config.yaml
model: "image classifier"
dataset: "gratings and oriented noise at many angles and scales"
train_examples: 98750
image_size: 32
crop_scale_min: 1
horizontal_flip: false
color_jitter: 0.2
targets: ["angle"]
num_classes: 12
arch: "vit"
norm: "layernorm"
norm_position: "res_post"
hidden_act: "reglu"
head_dim: 16
fused_qkv: false
bias: "none"
qk_norm: false
parallel_block: false
moe: "top_k"
num_experts: 4
moe_every: 1
expert_mlp_ratio: 1
experts_per_token: 2
shared_expert: false
patch_size: [4, 4]
conv_stem: false
layers: 8
width: 192
positions: "learned"
pooling: "mean"
loss: "cross_entropy"
optimizer: "adamw"
learning_rate: 0.0016
beta1: 0.9
beta2: 0.98
eps: 1e-08
max_grad_norm: 3.0
max_steps: 11600
batch_size: 256
epochs: 30.1
lr_schedule: "wsd"
decay_fraction: 0.4
final_lr_fraction: 0
warmup_steps: 580
weight_decay: 0.2
Rows from block 4 of a small image classifier, named by matrix and row number. Rows with one number within an expert belong to one neuron, the router's apart. Each number is 128 + 32 x the weight over its row's rms, rounded and kept within 0 to 255. All counts start at 0. Numbers have three digits each. After the name is the row's rms in percent of the matrix's.
Before each expert's rows are labels from the 100 images, of 14848, where the router gives the expert most weight on average: "responds to" is what is common among them. Only what is clearly more common there than usual is listed. The data: gratings and oriented noise at many angles and scales.
# router: router (model.blocks.4.mlp.router.weight, 4x192), inputs 64-127
# gate: expert gate (model.blocks.4.mlp.gate, 4x192x192), inputs 64-127
# up: expert up (model.blocks.4.mlp.up, 4x192x192), inputs 64-127
# down: expert down (model.blocks.4.mlp.down, 4x192x192, transposed), outputs 64-127

# expert 0
responds to: stripes at 150 degrees
router.0 104:142125154115072140112160118143151090109122095198129088127156099067122124117162089157147199124140103069124110138109115136153126096078110134097126092111120101114170119097115088170138136186107122
gate.0 124:130084059073121155104102140119194160118140144120148127122147189153146158157105138176186151116171158131088137122114140099145165108185108133158111139166184170176133140094108116104143083116137086
up.0 107:138112083094071093073086127098142114098167136161136137126178182105162100159147104180154154177169179105093133099118117117157171090140062167126126142173149112146183157108098102136170068140134108
down.0 130:150106225087173149138151117139144129102190088133143172088104155179139168150108133095130118084110079118124109106142156103117087120112131134138092127146182179126102140169112135008097205099093107
gate.1 087:110128083109103111122089113140132193131183138085127154079188195200118159135093124143133139091156089169147190119072169143161173124154070106165117145171154155174128167131116116068088154082114135
up.1 075:120170167160144143176146114138147101100103137146108107123096095084111103127149167100134139135115156126115110112143157072082142138074134142084188082098087138059141107152135144167142129156166133
down.1 090:120131062134093065128075118093136108110096184119148081186118071135113139121173121140129102159205173116146171174112124169130190118100105171145164139113115117164171108082108113190165059130187170
gate.2 094:115137077144132141111125068117109210104154138093127157090187221172094154146048081114136125144143124152102142136059112145117180123179151103155122163123113175175132133127142175104113119095138116
up.2 097:161109178088101128133140190140137073127098116143131117151070047091150084120210181150132143116133130124165123149211151110131065144080110173115109087107141081055155132135100069175138139148116154
down.2 093:137111079170135104126139111113104127135078167089150106200122097106111092097160128120111095195140170116107124140136090167121133160092150161166107153067130116092125090103132145221178065136159087
gate.3 092:102136109123166145166158086163148233094134141068137134078145162195070229113093171104107125067121114147117144091081158108101146156167112087172136134101153220127142136165144185088074137091124081
up.3 072:123117115155151160136181095178116220091112145050118132100133121147125196116138186098112145085086152157126132093090135102093121137189115138175145132103150220136138134161139179135091115100136071
down.3 083:091162115166074163100116107101115173128151092094133145120151141117084134148113159153127149155076125162144207089095112094132191149167090096134133132121082185195139128152164181138096098084102127
gate.4 120:170098102094184160165151090176083155111113142110143146107138159199060232143100168107082097098145128160105133137112170159108145110142140092152149113131170147127157155158095136090095171114132107
up.4 124:063167139158052078095109152095153138178148136115106106134122141072177075099119090153167152141108118101154133094113088109104119163145112137133105161143095140156084097100180137114143109110138158
down.4 124:108159129121053116084151177136107092156121099145102086138157137058110119087155105154166177148146084097147108176166126150151083100061112127076101145131163102142148132093141065118135167125102167
gate.5 112:103154134123073118111089137117149136127139150099129168089167134142035104140117116113115167115165078192158165161113174159136151149150074119115167104194125156154140155138130112090071210042134191
up.5 121:116141156104047120096124126106138114105141139111132170095183117107056127152113101146120178115161089179166158166114174194168134122157085135104149117149121142158139166142119078079084210057123214
down.5 122:056141106182119180074149116087137160127164151057118126157108118117126135116114112144152175128125123157201172127078102121145153127154114131118112092109118189168087098124162152116148109105203121

# expert 1
responds to: stripes at 90 degrees; coloured
router.1 074:138133129082140092151114118189075152141128144120107131055139181145133165140074160122052120148147106147119103139118130175113129113101144106101209070148151140140147149170155124093091186138197140
gate.0 134:120165158112142127151137120156143144139130127081139094137145165160104194082081115129184110091112154105077125101107092125114142130143125090215108198117174179129110082087137205105151124100152102
up.0 149:139115081176106149115119129105141098113151111180130137144148098096173068168163117146112164148118111130186130148094173128144122125127124169052132088132071065158156152134124053162103111169086160
down.0 134:153100143073177154166218102193130159176090099131069130132058130149188175116127184092084133111120128127109083082117170133157083161140207133108139114082146101100110135147152117123104166148119094
gate.1 093:071131117177120142115121060145149166122163111103137114145203177123171146119117088137174154141074141134136149111054101138129153130159132114182110176100086190204125100072129177119119089122161103
up.1 058:114152138134191109143140063195136174141079106155093100071144120158105113105115158107134128036094091101118084077080100127088155136098157108088132113176150099110075098115138157090155129148136154
down.1 080:146127073133119162112128131119170169103159118091117097157105130155146130082159141168181146095097168152121152098090153062154146164118159131138096110133142187143082090139130160137163090152147093
gate.2 145:084107093215063178101065148103190161140130142113118076163130130088114087069125117172184227146122178138147149134131117079143140154129122100129107099145090156141104132101116104157131076125118100
up.2 163:068104097211049162074068157097155152164113155113098069154128115059123096066142120169180217152124163138166122161142118096122129162138128098101098106142082154135080117101140090163125080110130105
down.2 138:067128114213071149108098116095133100121133122069120114147147129077085108109144105188103165175107112145183134132104123106074120154101119124119112072087051150117129087133151137158105120116183140
gate.3 094:089125070178117163111090118126174153096148108122111087178182115087112152114140113140158178125086125120135145114057139118177171128164105124165085112117090133134105094077172139144133125140177117
up.3 067:118178073172088104100048090072132125092173135156145084153161107114149116145118104124174142136152129111118136096045156153148205088122090127128138124125083133106132094119181154133151139155177120
down.3 087:187104082132109144104087127126121173143086099117164138132170131109139124190164148215113188146078162169101159102116180093095112153107163144098106078079125097121137126145101108202138133152159181
gate.4 074:071168196184092146091192088123134124087166081149139129085183132120084128129160120147122165119053064124166209141068148140093122133103089110153126122097118120158179120122129162052087143126098126
up.4 059:092150133191095106082115113113114126139136154089129134107171127118043083134117124149150121096144115138139134132131081124113181082121120119124181144145125238123143127111118151094134118071086139
down.4 066:198109126089185106163119146114089144109089165119120138094114056166123169157141154094081116112168167135109140114172139181156105148090140185174165117071141114145163118155139143162133106138165133
gate.5 110:099154130155046167037146120108152147081164118083122114127180178084039146118103109178149239130138122148150190122101125131138187113152091133132111099156080223146138111106117112091116136104141171
up.5 097:094155163121040126019153132110099118070158126112122115128173150069076144148154125170119198135140095143158142138113153155139138106120119166092115099147099215149148121129119082069099146123137167
down.5 102:070116181136129184172170051161178150086106147106115123149164158103124128129110117126147168105124127154101117092054089119120140141192119106172128126076111153132102107093118123140127159121153109

# expert 3
responds to: low contrast; stripes at 120 degrees; windowed patch; scale: very coarse
router.3 090:101149096183098144107108153103157161114143137075096190113122140128125091146141162165128168114109132193166145103133177079128142163181105125083147076165085161121116181166143111121089143091098123
gate.0 093:085132145121142117143166052181101131146144111164115069131203115096142133103135094110105141133106103082123129138056111214141126110110118121172129179091106100132141091093149145126133117155122143
up.0 060:113119110125090132095162123113058145159169141107123143150119141107115158117096072135125120164119114145135127122108075127026134176116077146143144131084098137178169135144145143171116080082152126
down.0 089:134148168099122135114192088130148099128155174224106151116193125090092102099149134129133137139213143099133092113115127146076135152132058148142143116157167195107168131116101094095091124114084078
gate.1 055:111091124097110121145127066153102124139139101135150080154150135145149172122087123106083127164151102108134114167047116226156111082089118117163137159100119110151165107119127116102117186132165156
up.1 032:125175167097164104179126157152132087146158117157091138129126150178081196120099179083100137139134088146126108130124161127094150191121122117114173138174124105035122142123161170155098036138115134
down.1 040:162084011065075191159132122203117144142129157125091134136115110169066147123114167200127167149129172131120064138140133132105125141136091100121122089105183193112091090110145111125098152143156042
gate.2 154:140107146128106103097139124107086088146129092173147099166140087081161105105137059112140104139147121076113083200132063189128074105127108150143071246111145087151140085084125112144154096144128138
up.2 176:111139087092173147178136137175191171137106177095113174087081150197115185133106186126103106091107127180134158075141172079132143165091179104140176044136121141090123176183146159082097169128108115
down.2 138:112167075134137125100091178116077169180138137067110142129100096130179102181154185171081148150065128170130163083135165093085121163132137134080140075137097110112131137176190151168129102125195099
gate.3 045:133130118090098131138111064171112135163154116174171079124169110107114133119130139157098123160142116052110098165029135196136125106062140110175146175090140119137163072085161153151133125158131153
up.3 033:158156108102190112110194068119108106152111117130156121140145113108116149135104094134144094172182165095102080155084077177120119079126109126166127217102172118175139132105151138120127116144138066
down.3 037:135135128114045125115160139126146149100128135141126120115105129070060181105136128092090139152179104111114106137190097149126105131139116140140167122141105105131160164097091096138134140146092197
gate.4 127:178106116111067157101112112136119051076133094151169140170167151080106127143148134175114184192164151139081143156125121141142149084090108158131073108127148159059184150142102106173131137136153106
up.4 118:105141136125198082196124145136137160188149177113105100110099166191173132098104092083148048083123112093126098093143107118125099157133159106148186139122134089208074107113131156090162117167150166
down.4 130:125137081134127141147109197143157138097164122111118158124091127135140139177170198153070151093108134124117129041197188078114106155105124163104119069134130170098135141188108122128153128156134133
gate.5 178:098106125138115158121131132153154159162092152120061096059113118109153162041108154094146168074121117130163116185107149123152137165127132038111164132136128134081116133110189134120097177116104091
up.5 200:152149130115168090160114122112087094097165095142183137201142134147113109182147114145102086190105135110092114069131108134092112099118145187161078137094118123168115095135101149172170065151176153
down.5 167:157155123091130125132126152112203113144145215107091139137084066114071079129168163132107137143167139136145126105137167111119127163117096157076163099150096136056150142166138077172087110128150095

# expert 2
responds to: low contrast; windowed patch; scale: very coarse; stripes at 0 degrees
router.2 125:137118125127198115156114129112122131158104161095154120176088101168154145121113126070139053125124171131109123132159107117112113148142172137213080220122145111144084089126114174126170088100126123
gate.0 101:085168124141126101149107065119123126156189109142080063120175152149129140061098078094165128103088100081170107098033073150132174135145126088105177170152117129165094105031169152117132113140153131
up.0 102:089159123140137111156099087136126118159178114144083075130142137143144146060095100103175138083081104092166106087041081141123175133138135085109182160170115132152085104042158149142144104153181140
down.0 101:140142123167044186026162128098117107115146127131111120140130119053118157121132148138120193193130080152174147220112132134150124089153119117110109113129130113153140120108142083125095165119156174
gate.1 046:133173139168074157128148079143142126116150114135125126117207151077120159145121098169133197189170083115140173117050153165154160049060069141134134095134113162154163119113089090138102141140154134
up.1 034:118178118140094127095167070132134131107142160173124101131180132031096129133133113146091170195170119068121184153123100158065180060131085136167109111138130160117123080118077110157143115116111131
down.1 043:072146174148145121072157079125112089091129088127107126149169089075127079125209096098128128137085090107130109140068059105125117091111196151118140113098095105139127120094114127140131070138142181
gate.2 096:099159138139142082145113093129095125180129138155090067131157099139151117074103091089162089103127115081177113165117091181177120154133143107123136213132116109163119088048202148117136086131087160
up.2 099:158106127117116174116142145123151138070131105103175196136124155116105114182162138164094153168129150173089147097133155080090134112119105159144111051126139148103165161205069097145103159142169123
down.2 102:137137133105167119164107134148122162135123093078125183152090128178179116165152174154110107099087148143104128076089165105141095206118154142105125124097101136109130155168165157117125131146118049
gate.3 062:112147141098086139120160060194179153100157122148109090066174142107139119099146109146141150102146084123131131120050148167149168114063084120127172139128145169136182137069120139115095158134133068
up.3 042:129137149114116118080157173145100146150101144102174151124114162161087125157035111137096104112140126146148065144160117130054083138160153117133107135129165161152109154130139112065139140095072165
down.3 050:111102123186125080136064121157101174165109166091118151099095156170152101145085139106081118146102098202146103125165134101155168106086125118154181090203106141100088166161139153100117159148106048
gate.4 061:103150103125093149113083079157181148081154114130133111105191143123095137118121094159099186122122078139181151116050147139181187120105084107136154108107046101125149153110152133145061143156131181
up.4 044:187100106112126168109099185179142150123096134107097162104046097074092073135125199158107175131074173139126085107159175090096123160132213140112118064135112141062121127175126103146079168129149129
down.4 051:138105073098161189228131149196212205148106166102130124113125105164110171079139129105118084076132181161132137117114145120162174156152110086182161151154092076127125133112097176106101131116065130
gate.5 125:163080133095154155128181102122102089124110103126178136182107113154135147160145095111065067160141145122104072189153110177150091107129179153169073184082157086152140096148088146105141147119107129
up.5 130:095175131157098105118074155131156170132148153124079118079146141099121103098106168142191192095117113138153182070102146078106166153132066105088172079170099168103118157109163107152110106133149124
down.5 133:156164138146144054166071160129175125074135134141138142157043143182132075133151140125123106125142167137036126114154190114136132126064109147147225137140141092088104137176119135146153149137119113